Weights of a small class-conditioned image diffusion model.
Model: 32-pixel images, arch dit, norm layernorm, activation swiglu, patch size [4, 4], layers 6, width 384.
Training: muon at rate 0.0084, 9300 steps, batches of 256.
Rows from block 2 of a small class-conditioned image diffusion model, named by matrix and row number. Rows with one number belong to one neuron. Each number is 200 + 30 x the weight over its row's rms, rounded and kept within 0 to 999. All counts start at 0.
After each neuron's rows are labels from the 100 images, of 14848 (inputs lightly noised), where the neuron reaches its largest size: "patch colour" is the nearest of a few named colours to the mean colour under the peak. Only what is clearly more common there than usual is listed. The data: seven-segment displays showing three digits. In brackets: how many of the 100.
# gate: MLP gate (model.blocks.2.mlp.gate.weight, 1024x384), inputs 0-191
# fc1: MLP up (model.blocks.2.mlp.fc1.weight, 1024x384), inputs 0-191
# fc2: MLP down (model.blocks.2.mlp.fc2.weight, 384x1024, transposed), outputs 0-191

gate.710,162,187,171,183,199,171,203,184,238,211,209,171,213,204,197,240,235,142,229,232,222,193,236,220,189,234,211,181,135,213,240,190,218,158,223,216,230,205,260,243,220,216,262,156,213,193,214,184,257,177,243,282,132,152,192,110,209,181,210,229,178,196,190,217,199,198,166,179,188,205,236,209,229,189,238,204,235,233,174,208,222,190,211,182,204,160,190,202,228,286,208,202,217,196,250,158,177,193,157,211,255,162,147,214,153,225,176,235,138,207,184,200,157,157,209,199,175,249,240,217,199,199,205,226,204,184,207,201,194,190,191,226,168,230,219,192,195,161,155,181,172,201,199,212,211,186,224,234,196,139,192,183,183,214,178,204,181,199,207,137,202,207,190,207,207,151,257,151,162,226,240,243,223,223,176,189,182,182,206,188,234,271,200,173,170,204,228,187,165,192,179,219
fc1.710,152,191,224,197,156,180,182,263,152,185,212,268,216,188,245,169,175,218,182,128,177,207,209,168,176,238,209,197,256,165,235,214,194,219,191,217,184,187,142,154,223,245,142,183,195,174,207,201,153,177,159,157,236,215,194,200,152,190,161,181,178,220,189,197,181,224,213,207,202,183,140,170,194,191,183,216,191,188,225,181,211,190,211,202,172,238,149,167,181,143,213,189,190,216,196,223,232,235,247,208,181,196,252,200,221,198,174,161,180,239,189,207,207,255,177,168,240,189,200,207,158,167,161,174,166,205,242,166,141,236,225,181,233,160,183,185,178,184,220,199,235,191,209,139,179,189,199,144,241,211,210,257,195,209,188,189,165,244,167,228,188,203,167,185,204,140,204,284,253,211,164,220,229,158,200,190,259,220,215,251,206,208,227,204,213,168,147,183,182,184,247,205
fc2.710,187,247,204,194,211,217,203,205,210,179,174,198,207,193,166,242,184,192,180,179,223,173,229,239,137,199,162,224,214,200,248,175,211,238,202,209,190,221,198,255,174,187,164,208,250,173,179,199,243,233,219,204,242,223,178,190,191,166,228,210,202,152,197,154,148,222,234,214,183,210,219,231,233,232,182,178,192,192,198,241,165,185,185,210,200,167,281,221,178,173,233,219,194,179,188,151,199,208,252,162,186,196,209,244,212,227,169,185,149,200,220,205,196,208,195,202,200,163,224,168,205,186,197,185,201,180,199,206,189,147,234,204,187,241,145,253,219,158,221,196,218,218,167,244,221,161,246,237,235,200,230,232,172,235,208,187,203,186,218,205,203,169,227,181,161,193,143,144,169,219,171,205,200,212,204,249,183,192,227,213,197,202,194,213,146,257,203,195,186,196,216,177
patch colour: blue (37)

gate.207,273,144,222,229,170,184,228,199,224,205,181,214,161,139,204,178,268,174,243,184,173,170,209,178,184,175,205,187,180,211,219,196,211,198,219,194,188,243,224,159,174,177,204,222,167,208,175,215,194,200,207,180,211,188,179,176,209,196,227,174,250,162,194,243,201,193,184,240,253,235,156,223,187,214,212,172,235,203,175,228,245,158,228,216,257,183,184,207,214,192,123,197,171,222,206,224,186,248,187,228,162,149,206,260,217,167,146,170,191,228,162,199,223,201,164,199,184,202,204,204,165,205,211,236,195,229,243,231,155,219,154,225,218,203,244,239,182,156,192,222,177,228,212,212,189,188,265,196,229,158,206,161,216,172,237,192,232,229,204,192,269,231,167,195,183,210,161,259,187,235,191,159,210,237,255,228,226,205,229,180,201,225,223,218,180,153,168,188,192,135,150,165
fc1.207,222,201,211,235,193,206,206,186,190,195,213,240,220,232,250,149,193,191,188,195,192,210,194,223,208,188,211,201,192,211,252,196,150,209,176,207,237,195,167,184,165,219,194,218,195,173,260,184,204,200,150,179,210,207,246,241,204,135,210,209,130,141,243,204,184,169,209,146,191,216,146,225,205,191,209,182,167,224,254,204,199,182,206,223,154,219,172,193,245,206,255,228,225,158,189,162,227,184,215,188,142,223,223,197,211,237,236,257,190,178,207,227,239,167,168,171,173,183,252,233,198,209,192,173,236,167,131,177,225,240,190,186,279,206,227,194,187,172,185,242,213,209,186,227,197,237,187,213,197,239,157,268,195,223,195,244,206,221,202,238,214,163,216,226,181,215,182,186,200,154,204,238,208,215,177,196,194,166,203,178,193,147,212,214,196,223,180,183,263,172,190,182
fc2.207,208,241,223,176,158,184,219,162,187,234,218,231,199,213,180,205,160,211,206,248,251,216,197,231,199,174,194,214,213,181,229,179,201,179,171,178,231,187,176,168,234,218,195,187,208,246,237,203,169,223,249,155,219,161,251,227,190,169,232,174,119,219,207,211,221,227,201,179,232,231,210,162,222,183,229,175,207,209,213,255,192,211,210,265,177,239,183,190,210,181,242,218,251,207,199,206,218,259,224,227,154,225,225,216,203,178,165,178,171,209,200,254,110,182,205,170,221,237,237,173,205,191,190,254,189,156,197,221,229,165,178,163,181,182,185,224,166,224,240,196,220,197,173,188,152,160,148,201,235,214,242,161,202,240,202,202,201,162,201,213,192,224,174,181,182,232,176,221,206,234,169,181,153,221,220,237,167,216,210,235,201,245,233,216,251,245,194,232,195,179,120,212
patch colour: grey (71)

gate.633,185,195,209,193,222,191,184,203,228,160,161,141,252,201,154,239,195,219,227,157,183,228,166,248,211,160,225,182,179,220,228,210,166,215,207,218,211,207,111,199,183,188,152,181,211,204,202,249,208,176,201,218,197,197,170,214,202,285,236,208,236,195,207,210,196,208,212,253,215,209,221,127,200,196,239,220,165,164,247,223,201,204,177,191,197,246,179,223,219,196,125,241,205,184,201,205,180,171,189,189,160,161,206,233,187,226,206,230,210,193,227,168,152,270,213,215,229,234,165,168,163,178,202,190,223,159,186,219,199,249,157,159,219,165,189,191,213,200,217,181,169,182,204,206,197,211,199,179,217,192,148,197,237,212,226,171,229,230,168,162,166,191,199,197,221,193,213,207,176,177,200,232,217,180,210,168,184,149,204,228,186,153,217,195,196,201,200,230,206,220,112,183
fc1.633,175,203,209,198,286,178,198,181,193,258,204,206,196,173,259,192,255,207,190,239,244,205,199,186,226,215,182,265,195,228,251,179,231,125,250,224,183,177,250,176,187,211,261,187,149,268,189,185,162,211,196,186,221,185,184,218,224,203,205,208,145,186,186,175,227,197,144,183,198,189,180,201,184,222,152,183,253,240,184,167,167,182,232,141,175,171,202,170,236,149,256,197,173,203,194,178,200,229,197,191,189,173,204,189,163,216,213,176,166,207,177,208,196,188,198,165,173,168,203,226,119,194,246,197,203,224,180,161,233,164,244,169,169,226,186,213,203,195,170,224,215,187,194,183,224,185,200,272,174,196,207,225,243,175,150,189,220,197,257,225,232,274,211,186,184,208,204,257,247,199,189,204,176,202,217,234,192,244,205,140,240,228,214,192,155,130,215,226,188,234,212,228
fc2.633,166,196,141,223,194,242,163,217,231,260,173,191,235,210,146,201,229,221,203,163,234,198,209,222,224,100,236,199,220,217,177,214,200,180,224,167,167,189,157,182,185,189,242,158,216,166,188,219,177,203,227,213,175,252,198,129,211,164,231,169,168,215,211,236,153,250,183,218,166,171,224,239,191,204,202,164,125,212,186,201,194,183,217,178,190,116,205,187,157,203,229,219,233,199,200,224,205,237,148,190,230,216,153,218,239,216,216,210,236,169,153,177,158,227,201,166,194,234,234,249,170,233,200,196,230,208,189,232,200,235,171,157,171,153,156,216,237,206,235,235,220,201,208,203,148,218,187,166,188,146,173,203,174,192,234,203,224,207,259,208,188,204,133,205,212,228,204,188,180,197,183,179,235,196,193,209,143,176,205,239,193,197,180,185,156,234,221,173,213,194,173,217
patch colour: blue (34)

gate.595,169,240,204,171,202,197,224,215,168,219,160,200,184,184,227,224,239,199,211,183,174,200,208,181,90,179,166,247,194,207,169,181,214,258,144,196,207,163,232,201,217,192,280,214,144,172,183,178,160,186,154,185,174,183,164,254,167,208,214,278,231,199,229,190,191,216,178,202,272,219,160,180,232,203,205,201,185,201,171,144,204,232,167,197,224,145,200,163,187,162,210,176,186,211,114,174,190,189,172,246,177,198,164,211,187,206,164,154,213,206,185,193,215,172,185,251,148,183,244,171,112,219,197,171,234,218,177,191,215,219,215,201,191,203,187,186,203,144,230,178,244,185,195,234,185,182,259,209,173,192,221,241,210,189,202,169,211,211,205,206,195,156,230,234,183,265,185,169,209,177,167,189,220,177,186,186,143,213,215,194,181,185,231,158,194,226,234,261,175,204,193,183
fc1.595,194,228,246,159,222,224,188,229,200,168,188,188,173,183,228,193,256,128,185,179,173,199,215,207,208,192,173,223,196,209,215,247,157,237,167,207,217,221,169,159,220,252,196,192,223,157,181,250,209,191,165,253,213,210,184,212,157,189,185,171,163,210,240,210,236,224,169,198,218,192,183,214,227,188,193,207,175,276,247,217,201,192,181,188,236,253,173,163,195,200,220,217,234,224,172,198,203,164,176,255,214,209,229,213,206,136,205,161,197,183,185,158,227,198,176,187,253,134,184,186,241,179,182,271,190,172,208,168,134,232,180,177,251,200,209,163,217,159,191,202,185,242,286,227,218,181,181,217,206,176,208,169,189,191,231,195,216,231,158,174,239,220,227,189,176,105,202,183,152,224,210,249,262,220,199,196,210,172,256,223,221,226,243,185,217,223,175,168,169,202,216,214
fc2.595,262,239,174,251,149,172,194,242,225,169,211,196,210,227,215,187,230,167,203,183,254,184,203,188,185,240,224,193,198,195,193,208,197,192,197,178,162,231,216,191,219,161,221,162,192,204,138,194,191,222,171,178,230,208,155,200,157,221,166,191,147,221,218,199,199,176,213,221,217,198,207,224,189,162,237,215,183,216,204,228,205,210,160,226,207,234,210,155,229,178,226,143,187,219,226,225,198,203,169,203,182,189,195,185,191,199,214,176,138,207,222,169,162,256,235,163,171,225,163,210,222,156,206,211,281,183,203,171,172,191,216,197,231,187,197,166,230,154,216,167,211,158,229,175,199,232,187,255,206,105,184,189,205,191,200,137,199,219,179,277,255,182,206,208,206,173,216,196,227,197,191,208,193,195,177,203,237,184,153,176,195,178,182,140,229,222,214,202,183,201,204,233
patch colour: grey (61); pink (27)

gate.99,209,217,260,227,240,236,190,223,189,194,229,223,153,159,200,224,184,210,174,202,205,130,220,212,184,228,234,220,206,238,246,201,219,237,174,200,170,223,244,166,157,218,205,189,202,154,114,203,198,167,228,197,197,254,202,152,188,191,212,202,232,244,244,192,208,167,191,178,177,214,208,234,191,162,223,229,163,251,229,217,203,202,201,222,235,131,158,176,233,180,229,235,170,171,111,202,155,183,174,189,220,166,203,147,210,227,212,220,221,196,238,200,238,186,219,210,153,200,220,161,168,161,179,226,196,197,260,193,259,181,218,213,202,211,247,245,160,215,155,220,203,222,139,200,244,202,180,178,207,198,247,158,227,196,216,183,168,231,200,179,190,166,182,197,214,179,195,180,192,155,188,220,198,214,228,156,209,243,234,198,196,223,254,214,231,167,190,232,158,163,220,174
fc1.99,194,185,234,221,255,238,191,185,179,218,159,219,212,183,177,218,182,209,168,180,195,122,247,181,215,258,138,237,188,240,232,176,227,249,182,231,257,230,215,224,200,217,168,194,188,195,222,163,232,175,228,170,227,147,225,186,210,93,218,208,211,287,215,186,209,211,199,159,194,196,186,215,219,228,185,199,184,190,228,213,211,159,165,247,146,214,185,168,185,201,186,227,190,188,163,223,174,205,175,159,188,238,217,152,189,178,177,222,232,216,221,197,187,153,168,192,197,216,224,172,224,182,162,246,172,153,226,207,234,151,203,219,204,225,236,185,112,148,167,219,177,165,167,206,171,195,202,181,201,208,194,262,210,179,179,218,186,153,177,198,216,144,198,268,204,241,253,190,225,193,191,196,185,179,198,210,221,165,151,184,201,183,252,167,186,150,205,201,215,205,230,190
fc2.99,225,191,159,173,169,180,144,257,198,214,235,140,185,230,198,219,219,145,199,214,180,257,199,190,169,144,227,212,165,206,138,181,223,196,211,177,192,217,170,225,187,172,247,191,191,174,209,184,157,191,211,181,185,179,180,220,188,217,219,170,218,170,189,213,166,252,222,169,149,208,195,207,202,261,202,168,218,242,191,245,178,235,164,262,196,169,214,161,204,226,223,211,217,228,258,274,248,225,166,203,213,177,195,213,131,174,150,217,157,178,254,212,217,134,244,211,192,182,196,189,203,181,212,222,221,186,208,228,193,227,227,256,205,182,209,186,157,216,175,210,157,201,192,196,214,200,175,188,163,172,216,243,160,207,195,119,172,142,182,197,211,221,228,214,237,197,211,165,189,152,166,187,167,205,211,171,241,206,190,213,225,167,202,199,180,177,240,238,175,214,212,236
patch colour: grey (70); pink (30)

gate.680,213,180,219,196,189,291,162,181,162,211,187,109,129,172,161,224,193,166,191,202,238,199,172,266,211,197,171,183,208,212,225,255,207,202,139,208,171,259,222,150,198,200,193,138,186,204,168,209,239,193,242,183,239,206,248,193,229,213,211,223,210,173,187,212,147,181,184,175,202,226,199,160,231,180,130,214,196,238,230,203,162,227,219,207,192,215,201,143,159,189,212,223,206,234,208,216,178,165,198,236,236,171,172,197,142,234,204,190,240,206,194,214,179,193,206,193,202,239,201,174,205,211,182,198,210,186,222,241,155,227,202,223,175,169,210,153,173,183,191,199,240,201,248,183,202,240,217,218,221,263,225,238,201,163,224,234,220,194,220,193,227,200,190,218,182,174,239,172,220,194,202,222,136,254,173,163,224,200,174,194,226,270,201,234,212,158,277,176,246,211,244,223
fc1.680,211,204,254,241,180,207,177,215,214,174,216,202,204,227,177,222,195,193,228,207,157,202,207,188,172,250,175,170,183,180,199,203,214,189,160,247,179,219,222,222,143,205,168,241,182,113,181,172,182,191,218,246,226,222,244,190,215,196,193,176,191,263,239,145,116,218,198,240,229,151,185,205,249,184,194,272,155,171,194,191,238,237,152,166,205,196,209,145,209,222,168,155,234,229,195,159,267,209,162,161,182,201,207,202,203,183,210,209,206,184,187,228,179,228,199,204,146,211,184,211,236,224,170,184,210,221,156,191,239,208,218,192,237,217,193,182,181,240,203,205,181,221,244,201,182,258,200,216,229,187,235,207,148,137,176,170,181,203,169,203,203,200,196,221,260,208,230,237,201,200,177,279,199,193,212,185,193,176,163,213,201,215,122,199,180,220,216,193,199,216,156,216
fc2.680,190,201,223,207,226,192,222,168,222,198,180,237,229,205,205,201,178,216,199,172,177,146,213,204,222,192,206,182,179,186,143,138,200,200,167,261,201,185,226,212,218,214,245,174,202,181,165,157,192,193,215,168,204,229,213,160,244,163,182,177,191,215,184,254,218,175,213,221,208,181,224,197,213,239,238,240,202,206,153,205,171,230,182,181,244,201,189,142,247,213,208,206,145,210,230,201,208,178,181,199,190,197,222,211,231,182,162,261,191,180,223,199,257,159,221,197,233,206,185,173,257,227,177,217,182,199,238,112,162,160,203,176,244,196,204,235,263,253,203,171,203,222,200,210,231,220,190,249,174,221,227,166,213,162,223,216,189,175,195,215,205,245,195,193,164,152,189,122,248,195,186,185,226,188,215,241,249,182,223,151,230,147,193,235,197,175,225,190,197,187,186,184
patch colour: pink (40)

gate.62,171,147,183,166,192,204,178,182,178,268,226,191,201,194,160,194,170,170,229,188,189,208,252,196,193,219,207,208,202,243,226,200,154,161,191,220,160,176,211,192,178,236,153,194,152,208,191,224,188,183,171,136,204,178,252,201,205,198,178,176,210,215,151,231,168,251,198,231,184,172,159,221,231,208,213,175,267,194,162,217,205,200,228,186,211,177,224,170,218,184,226,216,231,176,234,231,171,195,144,187,238,207,155,119,213,238,198,164,174,217,205,225,187,163,193,223,202,205,168,160,227,206,257,247,239,236,242,201,183,204,229,165,186,186,253,230,199,202,272,157,210,172,147,151,249,117,209,219,176,201,188,147,133,184,211,248,195,210,172,198,189,186,240,226,213,205,158,226,144,178,213,131,247,174,230,217,204,221,145,207,249,211,246,194,141,223,203,169,230,230,261,224
fc1.62,165,156,226,203,192,164,182,176,180,221,236,179,218,187,214,172,203,181,213,196,174,164,257,178,231,180,199,243,170,184,218,226,225,210,171,211,209,195,230,201,204,215,248,186,201,212,272,263,220,189,214,225,220,198,201,170,187,170,155,182,226,156,155,258,194,190,206,182,283,198,226,186,181,184,208,208,162,197,179,135,187,252,233,208,227,167,193,176,214,192,213,209,260,290,200,206,194,225,175,217,222,145,193,211,204,206,194,203,139,197,203,187,194,156,171,235,215,218,157,222,188,229,158,163,225,216,192,196,176,218,197,245,166,213,222,205,180,189,243,238,200,241,175,185,166,151,182,175,157,223,191,207,193,207,193,230,205,210,224,249,215,185,230,198,218,202,224,169,188,197,215,248,170,224,157,163,186,223,214,245,221,178,280,208,205,213,188,213,197,197,202,166
fc2.62,196,231,246,200,190,264,208,172,158,167,208,210,218,217,217,214,200,224,206,226,212,246,223,207,220,170,179,161,169,191,199,191,248,244,192,214,213,164,203,178,162,222,217,223,172,199,218,171,210,248,172,241,221,213,186,189,160,126,192,182,195,220,229,165,233,227,192,170,227,262,198,178,184,206,179,214,227,154,193,231,184,235,171,180,164,212,196,258,152,191,195,200,161,230,173,194,208,210,203,242,158,189,204,171,202,243,159,203,171,171,195,187,156,216,160,223,202,215,145,253,234,191,183,240,207,210,169,191,149,264,283,182,176,214,141,220,175,127,130,164,234,197,166,198,203,152,210,232,221,247,163,237,215,202,204,237,228,216,221,212,156,127,175,177,221,218,229,160,218,216,218,236,206,140,173,190,123,201,183,188,192,205,158,176,200,236,185,224,213,169,213,146
patch colour: grey (65)

gate.10,176,177,199,133,249,229,161,238,190,127,180,239,180,246,166,210,160,220,210,227,189,210,214,213,170,185,217,218,133,195,208,162,188,193,181,164,222,243,194,219,150,189,183,223,171,203,183,180,178,197,235,221,233,184,208,201,226,253,211,168,218,200,155,194,245,234,179,259,146,265,229,268,208,214,186,172,215,217,238,235,214,200,200,144,234,210,196,175,216,216,239,131,176,176,175,193,174,169,244,195,196,132,184,260,174,243,200,222,182,211,219,200,184,206,193,197,180,170,227,155,207,176,226,245,213,213,127,216,213,210,224,185,238,232,218,234,160,190,228,193,238,212,157,142,161,187,190,192,183,178,155,190,203,226,170,202,229,216,228,227,249,215,173,217,159,200,218,189,199,201,291,221,191,137,202,187,235,238,197,221,169,220,205,210,173,271,191,202,173,148,167,188
fc1.10,222,205,182,185,239,183,236,228,212,153,220,246,232,220,199,202,207,162,199,193,242,221,164,195,170,202,192,223,177,191,225,263,253,222,217,193,238,224,202,155,202,222,211,233,201,210,200,176,166,213,222,194,219,182,238,162,204,198,229,181,226,173,206,166,222,147,181,272,241,153,258,196,190,158,220,181,159,244,218,216,186,232,180,109,214,226,186,132,208,200,223,197,207,212,223,233,185,169,184,207,251,291,207,254,174,172,176,182,208,169,250,201,237,193,282,226,179,178,195,185,217,148,226,215,239,220,234,198,205,198,249,174,199,200,182,168,253,207,166,228,157,243,228,190,217,215,173,194,197,154,194,249,138,181,217,125,188,163,199,138,210,162,208,165,166,247,234,211,256,153,206,237,179,218,189,135,248,196,209,193,238,185,175,196,204,218,164,233,209,156,174,178
fc2.10,186,170,176,201,215,271,187,173,192,193,171,237,202,176,243,192,246,227,155,151,237,147,200,166,194,168,284,158,239,186,208,180,187,213,196,220,205,250,202,215,101,192,178,164,218,219,189,181,204,212,184,236,183,168,178,198,252,166,227,201,200,182,220,210,181,224,198,162,166,156,275,206,242,162,220,208,189,166,146,214,190,218,225,239,153,242,240,195,156,166,156,253,165,217,220,198,223,200,160,180,222,191,219,223,205,273,173,210,219,221,152,229,181,201,268,185,242,212,206,174,217,226,256,166,220,177,205,182,218,206,217,227,219,229,214,224,177,224,211,124,138,205,206,174,265,190,196,200,189,213,196,212,165,214,143,155,188,231,261,151,205,212,229,194,183,212,182,192,191,205,189,217,196,211,188,198,203,224,205,239,180,202,189,200,201,199,137,188,200,198,157,210
patch colour: grey (77)

gate.600,209,259,231,216,167,167,203,205,250,175,220,232,165,219,180,218,178,193,220,226,173,203,179,216,201,245,183,195,210,157,224,236,174,115,167,188,166,235,129,235,188,189,219,245,200,243,207,210,197,221,234,211,197,187,152,188,219,187,237,221,258,166,225,216,191,267,197,213,275,183,217,216,153,182,199,262,214,211,170,194,207,244,186,155,206,236,243,223,196,200,222,184,269,183,148,240,190,223,130,168,222,208,266,192,175,252,222,210,228,216,214,183,218,200,184,184,210,188,256,235,159,201,267,220,150,202,179,186,239,219,217,218,187,251,165,150,250,243,203,242,231,182,214,226,238,209,222,205,181,202,218,232,213,189,287,180,221,194,205,245,136,217,179,176,203,184,198,168,198,184,200,160,145,170,181,195,238,194,211,178,162,242,204,168,191,212,259,181,241,246,209,227
fc1.600,178,209,244,252,163,185,192,218,214,221,216,200,228,133,193,238,225,182,182,137,200,174,212,125,195,244,188,239,214,163,113,259,159,247,185,214,221,193,157,149,192,204,210,204,185,182,226,172,208,177,176,164,192,195,211,130,183,214,194,153,200,251,168,217,223,207,187,212,202,204,170,194,220,235,187,236,211,171,210,212,178,173,222,185,184,173,158,198,106,213,189,179,243,209,222,186,206,171,205,212,209,187,208,121,213,162,163,193,260,178,212,228,235,195,215,225,190,181,207,222,274,246,133,214,242,215,202,196,199,207,181,191,220,190,223,197,209,160,193,187,182,192,186,239,176,172,143,174,249,202,229,223,185,196,147,176,183,224,195,197,194,164,204,178,182,185,194,189,174,231,224,119,200,187,248,159,210,186,184,204,206,213,182,199,235,201,141,170,169,190,245,225
fc2.600,212,169,267,232,149,173,260,231,217,196,202,194,166,195,168,201,215,187,190,183,213,161,242,134,166,235,209,200,180,207,258,184,195,160,259,198,203,207,151,219,193,181,168,224,198,179,195,172,186,194,205,246,223,202,265,201,192,165,200,173,174,156,185,206,205,191,217,207,244,187,167,210,194,190,182,193,231,224,186,157,262,237,228,204,212,208,230,211,167,181,217,277,180,206,187,183,156,216,242,191,139,172,144,195,132,173,260,190,267,194,220,180,260,159,246,189,197,197,221,175,187,207,189,228,218,169,207,205,186,189,180,182,200,239,265,210,173,252,148,221,189,206,179,180,193,192,177,189,147,219,184,222,194,181,248,210,210,204,170,192,167,184,196,241,188,227,174,183,173,201,189,207,167,187,188,142,209,218,209,204,173,201,162,182,205,166,165,190,198,194,148,205
patch colour: blue (66)

gate.378,187,207,167,175,192,195,147,220,218,230,158,222,222,176,165,198,177,216,169,210,210,149,152,193,221,229,189,178,177,201,215,163,212,159,231,219,203,187,196,178,241,218,187,157,216,217,188,187,214,214,184,111,269,192,174,234,243,198,176,197,159,185,152,189,188,185,170,131,218,160,165,180,197,138,197,219,269,189,199,249,192,244,117,159,198,194,177,152,198,148,258,230,165,165,209,199,147,157,211,150,202,159,244,161,199,158,189,146,284,200,211,192,133,207,214,199,186,195,193,159,245,198,185,205,168,189,208,185,164,201,223,207,252,184,186,252,182,220,226,255,190,214,226,228,219,155,262,208,179,165,165,238,222,212,195,270,175,131,182,238,165,211,238,230,197,193,192,150,181,198,230,211,214,178,163,180,171,217,170,179,215,214,203,207,222,92,220,135,209,249,202,224
fc1.378,157,153,183,181,222,178,228,105,209,188,228,185,202,209,256,270,157,184,224,173,200,230,254,208,188,201,233,200,177,197,215,224,178,186,243,157,201,168,162,212,153,179,145,177,204,184,177,218,190,195,221,179,156,174,221,179,191,164,187,163,196,229,183,200,195,139,164,194,157,206,210,169,200,206,198,170,244,200,237,257,194,222,202,208,199,205,202,255,177,157,237,192,198,201,266,198,176,183,240,191,141,173,175,209,192,229,143,256,181,207,196,225,206,273,197,188,221,210,198,195,233,220,231,198,189,263,201,200,238,169,189,184,220,209,231,202,210,138,178,155,166,234,203,216,189,218,215,132,250,189,242,227,229,175,180,198,234,228,184,189,169,230,240,262,146,230,172,179,191,205,217,247,195,201,167,188,163,186,206,222,192,157,184,222,164,192,211,206,197,194,213,221
fc2.378,205,169,203,198,155,232,161,92,241,201,196,192,218,169,170,220,173,176,186,200,177,174,280,236,214,197,250,199,196,195,188,216,176,179,194,224,271,198,251,202,199,229,171,153,206,220,166,186,155,202,151,222,161,186,239,175,178,170,222,185,214,208,227,188,181,225,158,208,198,274,155,222,172,215,206,216,175,235,202,153,210,175,188,231,166,220,205,202,226,182,175,187,174,179,183,256,160,153,185,219,170,169,186,207,223,196,229,196,229,212,178,207,191,207,195,206,246,205,216,154,240,192,138,188,260,250,192,229,208,239,201,213,180,210,174,195,190,193,191,169,182,228,218,193,204,168,202,183,245,207,156,231,186,143,174,209,174,155,202,168,210,156,235,199,191,241,216,215,220,182,206,229,171,161,160,199,223,174,197,229,226,254,196,200,213,233,200,210,251,224,203,197
patch colour: grey (85)

gate.215,200,253,246,161,198,153,186,201,145,233,194,220,161,218,168,204,204,192,196,197,230,207,207,190,188,219,208,179,196,180,190,244,212,189,211,155,193,181,230,188,243,229,206,213,268,180,209,221,188,157,246,212,212,184,204,159,203,135,246,223,154,187,224,226,183,189,175,178,183,209,213,255,158,251,181,207,153,208,180,211,193,176,142,256,192,257,190,170,188,180,177,187,157,213,200,195,160,220,210,169,166,188,184,207,187,190,226,250,166,239,238,237,200,116,299,207,195,225,199,181,172,219,196,206,237,220,184,236,207,146,153,264,184,179,218,161,199,157,174,194,164,232,154,232,213,150,204,187,183,218,194,204,223,220,166,205,165,215,186,168,190,234,220,206,181,189,225,216,190,225,219,205,162,180,242,205,208,255,187,174,221,133,225,196,230,136,220,238,144,245,217,138
fc1.215,191,191,235,127,165,172,203,210,181,188,179,235,192,172,130,203,185,223,182,206,220,208,249,199,141,222,203,188,206,198,215,195,203,185,172,168,131,130,195,159,154,187,236,200,198,152,229,192,197,207,178,185,185,232,190,157,242,172,201,214,167,215,232,170,182,161,193,168,209,252,184,176,214,210,194,198,190,167,210,235,214,174,181,198,223,248,200,203,149,176,193,147,153,197,233,188,219,206,202,223,186,158,201,196,234,143,170,245,183,192,260,188,229,184,278,189,169,216,192,138,215,224,202,202,241,209,209,175,216,176,158,161,231,217,244,180,199,195,271,243,134,251,153,141,191,185,239,201,237,174,217,201,149,159,144,189,188,210,191,192,154,251,237,222,188,186,240,188,197,220,234,204,189,188,198,203,238,195,187,187,160,166,221,205,195,153,233,224,141,229,187,176
fc2.215,197,196,171,227,197,188,189,183,208,176,200,214,179,208,168,210,220,182,218,157,152,200,154,218,146,186,243,179,206,156,127,196,216,213,199,211,213,264,204,182,249,184,241,187,219,209,171,171,193,274,205,156,253,202,181,198,188,209,231,167,203,224,213,248,173,188,176,192,185,195,171,191,195,186,238,160,200,205,183,252,202,177,176,176,190,135,159,228,188,228,160,254,185,175,161,207,203,208,236,190,179,206,184,217,214,218,229,163,192,219,226,245,193,225,246,228,182,215,189,131,197,177,195,206,196,196,204,231,249,158,164,223,228,196,252,161,200,170,193,215,256,246,194,231,212,199,204,207,151,222,182,149,209,154,213,179,206,234,285,177,201,244,243,177,180,189,186,172,230,155,189,205,137,190,159,125,282,184,199,146,236,179,221,207,130,153,240,237,215,204,215,255
patch colour: grey (71)